Weights of a small contrastive image-text model: encoder arch vgg, text encoder norm rmsnorm.
Rows from block 3 of the text encoder, named by matrix and row number. Rows with one number belong to one neuron. Each number is 128 + 32 x the weight over its row's rms, rounded and kept within 0 to 255. All counts start at 0. After the name is the row's rms in percent of the matrix's.
# gate: MLP gate (text_encoder.blocks.3.mlp.gate.weight, 1152x384), inputs 288-383
# fc1: MLP up (text_encoder.blocks.3.mlp.fc1.weight, 1152x384), inputs 288-383
# fc2: MLP down (text_encoder.blocks.3.mlp.fc2.weight, 384x1152, transposed), outputs 288-383
gate.394 114 [141 166 200 167 158 151  95  71 107 124 138 102 138  67 146 139 140 120 185 128  89 123  89 146 152 111 146  98 122 128 106 104 114 140  97 160  96 198 123 136 136 114 191 206 169 157 184  90 122 100 136  74 132 154 167  92 102 117 119 180 158  88 154 174 104 101 139 105  98 123 123 105 159 146 127 133 179 132  54 132 140 151 115  89 129 147  79 104  70 154 136 147 144 175 134 185]
gate.395 074 [152 150 105 112  92  69 137 112 147 101  93 156 104 117 134 106 146 111 126  89 105 119 132 139  95 134  88 109 145 104 154 120 127 115 145 144 183  90  90 143  72 129  68  82 193 117 102 156 183 134 112 133 153 144 152 142  83 116 148 138  62 107 124 104  20 162 157 186 121 142  95  87  66 123  83 179 124 123 106 142 158 120 129 170 110 126 121 164  76 109 127 146 198  69 139 128]
gate.396 074 [131  97 134 132 157 134 147 176 127 151 126 143 104 129 140 121  91 136 102 162 128 124  92 150  61 173 143 151 100 149  86 128 128 123 111 132 102 129 155 153 136  95  90 169 100 119 143 133  89 122 147  82 162 204 141 125 169 129 140 124  82 124 141 139 111 143 128 137 135 129  59 138 133 151 151 163 107  98 128 150 155  81 135  92 116 138 136 123 122 183  94 133 113  71 131 140]
gate.397 092 [ 95 137 203 120  66 148 120 123 133 173 132 117 181 121 103 143 173 152 126 115 173 138 140 130 104 100 136 122  75 154 132 126 109  80 131  94  68 127 163 117 133 172 130 107 165 100 120 103 149 106 112 113 139 126  95 125  74 142 111 169 189  92 137  64 156 178 130 168  82  72 121 113 104 143 133 109 186 124 104 168  99 132 186 125 165 105 123 166 139  74 117 126 154 134 152 184]
gate.398 075 [116 143 111 147 130 163 176  84 138 156 134  94  91 154  82 142  71 124 122 108 129 141 187 178  51 139 122 125 114 113 147 112 164 161  90 108 148 154 131 133  92 160 122 116 148 117 161 158 116 133 167 165  94 154 117 176 140 106  92  84 151 131  61 120  98 138 129 136 128 194 157 141 188 150  96 150 114 121 159  89  55 161 140 160 141  56 156 180 213 158 116 149 147  95 138 135]
gate.399 125 [129 195  77 189 124 115 110  97  94 167 126 117  79 162 134 143  92 168 128 120 111 156  99 126 154 142 142 157 100 123 124 128 120 133 137 161 110  98 105 149 160 126 145 133 139 119 160  89  68  86 142 126 146  84 163 119 143 148 166  51 149 169 115 144  92 128  89 125 103 135 138 124 173 110 245 115 138 128 117 203 140  24  50 143 142 145  96 112 125 135 131 150 118 127 160 184]
gate.400 090 [169 123 147 110 113 171 131 127 140 105 150 118 122 137 118 138 126 102 152 169 128 169  72 160 132 226 128 102 194  81 131 157 134  93 115 133  85 108 150  89 110  97 209  85 113 146 141 125 119 125 145 152 133 124 155 200 128 139 144 139 118 165 131  76 119 122  78 112 122 103  91 142 129 100 138 101  27 128 161  91 147 108 113 118 138 121 123 107 109 106 137  64  88  81 130 116]
gate.401 105 [124 123 137 164  81 136 131 126  95 146 160 101 165 119 134 105 159 178 108 143 133  86 173 113 150 115 129 116 154 134 193 181 199 105  86 106  94 142 117  96 148 164 146 167 186 104  74 133 122 105 124 114  76 139 197 102 111 138  92 110  97 148 120 125  86 143 189  89 163 120 115 184  92 108 115 137 124 101 167  76 143 119 174 199 136 109 110 131 161 182 114 106 122 127 120 138]
gate.402 124 [140 126  95 116 183 155  76 152 131 111 125 115 121  69 140 236 132 107 149  84 146  96 105 100 125 135 191  65 123 141 114 164 137 121 135 139 121 126 125 112  64 110 162 113 139 105 106 105 118 122 101 130 124  81 141 150 135 155 135 140  93 148 142 141 108 145 153 132 172 196 124  71 102 103 132 132 171 124  60  90 131  82 149 130 141 111 119 121 141 178 117  99 106 127 168 152]
gate.403 130 [117 131 104 136  96 146 113 142 155 171 114 107 150 131 118  89 141 100 139 146 136  84 127 105 156 138  84 121 188 120 128  79 164 128 158 196 153 146  57 154 124 113 140  91 141 138 123  93 154 118 146  35 147  80 104 127  94 152 137 190 111 173 108 143 194 118  82 132 137 145  97 149  87 124 157 117 122  91 121 126 136 142 167 155  94 216  79 105 170 127 170  86 120 150 144 157]
gate.404 130 [176 180 110 136 153 130  89 168  89  83 109 167 159 115 110 106  91 114 115 153 171 124 189 119  88  97 138  86 141  94 131 126  76 106 119 177 134 142 146 136 154 127 137 115  95  82 137 165 176 155 106 150 132 116 141 155 109 100 159 103  93 142 121 149 137 133  20 128  88 168  57 148 133 167 140 187 173  73 144 149 155 147 145 136  59 129  92  85  87  87 173 122 145 169 168 113]
fc1.394 104 [107 146 133 118 126  78 173 171 107 155  88 133 122 200 159 109 146 175  97 141 178  85 154  78 107 186 108  87 192 117  97  85 116 141 155 112 141 138 121 141 134 117 131  75 121 136  80 129 126 138 113 166  99 123  84 166 147 171 155 104 136 131 110  96 147 139 124 175 156 157 123 176 104 105 194 118 135 136 201 124  98 126 214 164 103 158 155 118 154 135 151 171 126 119 138  93]
fc1.395 071 [ 59 112 107 121 167 144 111 157  89  93  97  75 159  91 115 177 102 152 140 118 102 115 153 142 120 146 123 113 129 107 120 128 103 149 180 128 137 188 125  95 138 140 100 134  98 149 127 101  66 167  81 147  92 182 122 201 163 122 128 134 128  86  94 126 114  65 116 102 166 134 119 154 138 145 121 148 198 149  65 191 205 124 101  89  59 121 122 117 152 182 119 137 110 145 169 131]
fc1.396 074 [147 143 150 139 109 133 116  96 190 156 115 115  61 130 222 108 111 112 154  80 110 114 134  87 146 120 122 157 155  78 120 103 149 150 131  96  60  92  99 143 198  99 144 133 179 131 131 175 126 130 138 122 119  80 113 168 100 105 128 148 109 172 153 151 165 143  74  99  93 122 150 119 137 136  94 108 153 119 116  80 142 144 137 162 158 143 181 162 143  80 123 160 108 147 116 115]
fc1.397 116 [159 115 137 121 171 140 133 106 121 119 147 102 135 137  80  47 176 236 126 124 171 123 181 223 133 171 146  94 148 132  89 152 138  83 159 170  92 101 132 121 132 130  98 110 140 114 140 180 151 131 108 121 102 142 124  82 121 135 142 106 125 158 208 109 163 152 125 150 147 144 124 165 140 163 134 192 255 152  93 143 134 130 149 133 204 208 145  89 116 132 161 137 140 129 128 140]
fc1.398 064 [123 103 136 100 132 118 132 105 131 112 164 164 156 143 114  93  75 103 131  90 109 127 159 114 117 144 135  94 115  85 125 153 154 161 149 163 203 149 144 131 127 122 110 174 143 113 143 118  85 152  75 118 192 120 167 135 146 165 150 130 165  45 170 151 145  84 144 129  72 101 173  93 141 154 146 176 126 171 143 106 117 125 133 173 106 118 117 138  92 188 121 175 180  77  69  98]
fc1.399 119 [137  54  91  99 122 135  94 136 145  87 132 133 128 120 122 143 117 123 104 115 105 104 166 153  97 154 111  72 149 147 162 161 134 113 116 129 165 143 120 135 131 169  66 119 142  91 103 153 145 120 115 133 147 180 115 105 111  80 115 229  96  87 123  85 185 200 125 112 104 108 119 130 127 167  36 137  59 139 113 109 111 228 169 123 106  88 110 151 178 126 139 124 140 156 132 138]
fc1.400 186 [104  90 173 191 118 131 132 148 118 159 129 108 100 126 149 160  84 150 143  86  69 103 104  77 163 120 149 110 118 138 119 138  80 154 125 104 108 138 134 165 130 138 115 117   0 110 110 124 146  99 164 142 116 181 127 123 132 145 127 122 112 121 123 116 126 170  91  94 110 124 141 127 144 247 132 120   0 131 118 121 133 122 129 129 101  83 105 121 129 177 139 136 151 139 100  97]
fc1.401 152 [119 160  99 110  80 169  92 128  44 111 134 103  88 116 188 120 189 111 103 142 138 134 141  94 154 146 152 171  58 111 152 129 225 102 148 170 128 188 134 111 145 151 174 130 211  99 118 137 146 155 131 121  58  92 136 137 123 143 111 126  95 112 139 135 126 110 174 147 141 124 116 120 156  63 152 110 145 131 141 149 103 106 171 159 134 133 164  78 135 178 137 158 129 100 128 169]
fc1.402 108 [ 84 166 154  96 176 141 112 162 178 118 146 165 103 164 128 171 108 148  80 108 157  82 105 119 133 123 113 126  80 174  55 131 116 177  95 149 187 124 146 115  44 175 166  64 128  78 142 129 157 128 104 104 172  80 122 122 123 140  98 110 134 106 185 172  89 157 115 105 113 158 114 105 147 102 142 135 126 119 129 121  84 117 136 196 109  91  96 129  97  41 140 121 127 126 138 166]
fc1.403 119 [174 154 135 123 137 119 117 134 104 110 144 121  80 130 127 166 150 192 132 136 137 196  98 195  93 141 162 123  90 168 140 167  43 126 112  84  92 118 166 106 172 138 117 134 117 114 165 159 135 165 139 170 120 169 140 103 158  72 108  99 148 113 148 133  68 102 156 111 116 114 118 133 167 148  79 130  73 122  99 149 122 108  63 100 140  60 185 134  82  75  88 172 138  57 127 126]
fc1.404 115 [162 155  98 112 124  95  66 178  69 122 146 184 114 117 116 138 118  54 113 101 162 122 171  73 152 121 162 121 190 108 150 122 107 115 146 135 126 137 127  85 182 110  92  51 137 102 115 113 150 147 135  78 113 135  91 139 158  51 163 122 132  77 138  86 130  97  79 184 128 162  54 162 173 145 155 139 169 129 110  90 162 137 113  97  91 133  82  57 116 155 183 136 107 138 164 124]
fc2.394 119 [126 145 199 193 158 129 161 173 111  96  90  96 117 148 125  50 135 191 162  95 232 159 128 196 114 127 120 101 157 147 103 121 110 159 186 130 173 104 123 176 161 148  66 149 154 104  99 138 137 118  67 157 146 107 178 133 157 114 107  87 116 111 119 165 159 157  96  65 140 103 113 108 115 179 140 154  77 103 155 162 135 119 115 217 178 141 146 115 149 148 111 110  94 124 115 136]
fc2.395 079 [133 149 149 133 140 167 193 135 131 119 118 150 139  81 145 116  60 137 144 140 132 108 100 153 112 159 180 184 174  95 101 129 112  96 119 132 171 107  72  87 183 122 127 122 158 154 143 148 166 150 122 196  98 125 116 154 153 166 166 125 137  80  80 176 102  66 130 130 123 198 123 186 190 125 111  99 131 138 152  80 191 152 115 131 105  94 110 172  97 156 159 131 190 139 144  96]
fc2.396 083 [124 126 137 123 117 125 146 150 188 174 124  97  65 102 179 169 150 167 100 128 125 131 149 127 151  71 121 143  80 131  99 118 120 123 126 126 130  59  58 174 207 117 142  77 121 171 115  84 116 154 107 121 151 126 106 146  80  92 124 116 112 145 163 154 101 136 106 165  29  96 118 146 180 115 128 112 130 145 102 136 131 165 192 170 139 123 135 105 104 103  45 110  61  69 144 110]
fc2.397 102 [153 104 133 164 114 142 149 171 124  82  97 159 163 125  91 105 129 167 158 121 154 148 145 160 117 185  94 106 110 134 123 136 150  89 141 188 119  80 115 143 117 160 114  78 145 113 137 131  91 200 103 119 113 141  96  83 126  86 192  95 202 134 124 127 169 169 139  92  64 144 162 136 112 148 103 141 196 131 127 154 128 156 151 185 203 194 157 127 118 141 143 129  93 150 108 114]
fc2.398 076 [162 139 160 134  96 105 148 120 174 133 115  97 183 141  97 134 131 103 125 112 137 128 156 104 179 141  91 110 129  97 157 137  75 119 152 163 149 119 170 131  96 151 136  90 110 137 167 110 159 126 121 168  42 110 153 125 141 104 137  83 167 103  89 121 130 144 159 182 172 166 109  94 147 111 147 159 122 149  97 151 124 145 108 128 113 103 132  86 148 124 126 120  81  97 139 134]
fc2.399 130 [149 122 139 118 186  87  96 148 154  97 123 114 129 157  75 102  95 131 159 112 135 145  64 116 100 177 136 111 100  89 121 109 160 154 168 108  62 168 123 127 154 154  75 141 151  79 119 146 135 149  40 109 114  56 107 113 124 147 124 151 123 146 155 101 137  96 119 123 122  94 163 117 133 145  55  96 127 136 154  89  64 102 124 113 105 130  98 144 132  55 135 149 121 165 153 129]
fc2.400 157 [112  86 156 138 105 122 109 135  95 147 126  96 135 137 142 120 130 156 170  75  66 114 144 103  84 133 132 113 120 157 115 140  37 138 138 107 122 119 157 135 152 112 126 149  20 106 156 133 164 172 137 115 108 141 126 145 151 139  93 122 158 128 135 102 106 192  88 121 124 131 163 138 138 209 157 133   0 126 102  94 130 104 152 141  70 101 137 111 116 154 135 129 108  87 116 107]
fc2.401 124 [142 132 123 115 128 108 132 131  82 129 172 117 132 130  85  94  55 121 126 158  97 131 121 127 154 154  70 160  82 127 170 169 241 113 146 156 155 103 140 128 123 149 159 102 213 169 130 102 165 161 101 114 142  94 112 108 107 104  92 131 142  96 103 129 100 101 175 164 105  74  85 133 113 111 128 134 124 105 147 111 143 124 119 112 141  94 139 156 131 154 111 125 163  94 136 148]
fc2.402 099 [119  95 110  86  85 161  96 175  92 140 142 130 121 133 134 165 137 171 134 132 153 102  91  79 112 136 158 120 115 233  78 100 160 174  98 108  85 112 132 159 101 110 138 136 143 110 173 122 150 147 171  95 137  80 131 173 155 102 155 152 136 141 159 122  93 132  93  95 138 115 162 143 117 168 105 150 160 115  62 107 146  81 139 115 130 140 119 137 145  73 104 152 123 122  82 122]
fc2.403 116 [135 155  91 189 173 147 182 170 147 124 112 214 104 165 121  99 115 114  71  72 141 141 124 163 110 151 115 140  55 118 192 126  93 120 210 129  94 171 115 132 130 134  90  96 119 147  87 142 112 100  59 137 137 130  90  97 118 120  97 110 121 107 145  93 131 100 110 142  83 112  84 148 153 121  61 111 121 118  97  95 148 138 121 142 179 124 124 131 169 107 114 101 134 151 156 141]
fc2.404 131 [153 110 173 110 158 127  75 117  98  98 132 143 127 154 192 110 139  69  62 132 156 131 141  77 149 127 121 117  57 136 130  95 112 153 112 161  85 125 144 165 198 144 141  91  82 110 174  89 132 149 167 139 155 204 111 113  65  67  76  46 157 144 175 121  89 125 116  56 125 137 110 131 160 133 131 142 111 140 126 177 193 143 138  77 158 116 125 150 168 203 174 155 140 105 109  67]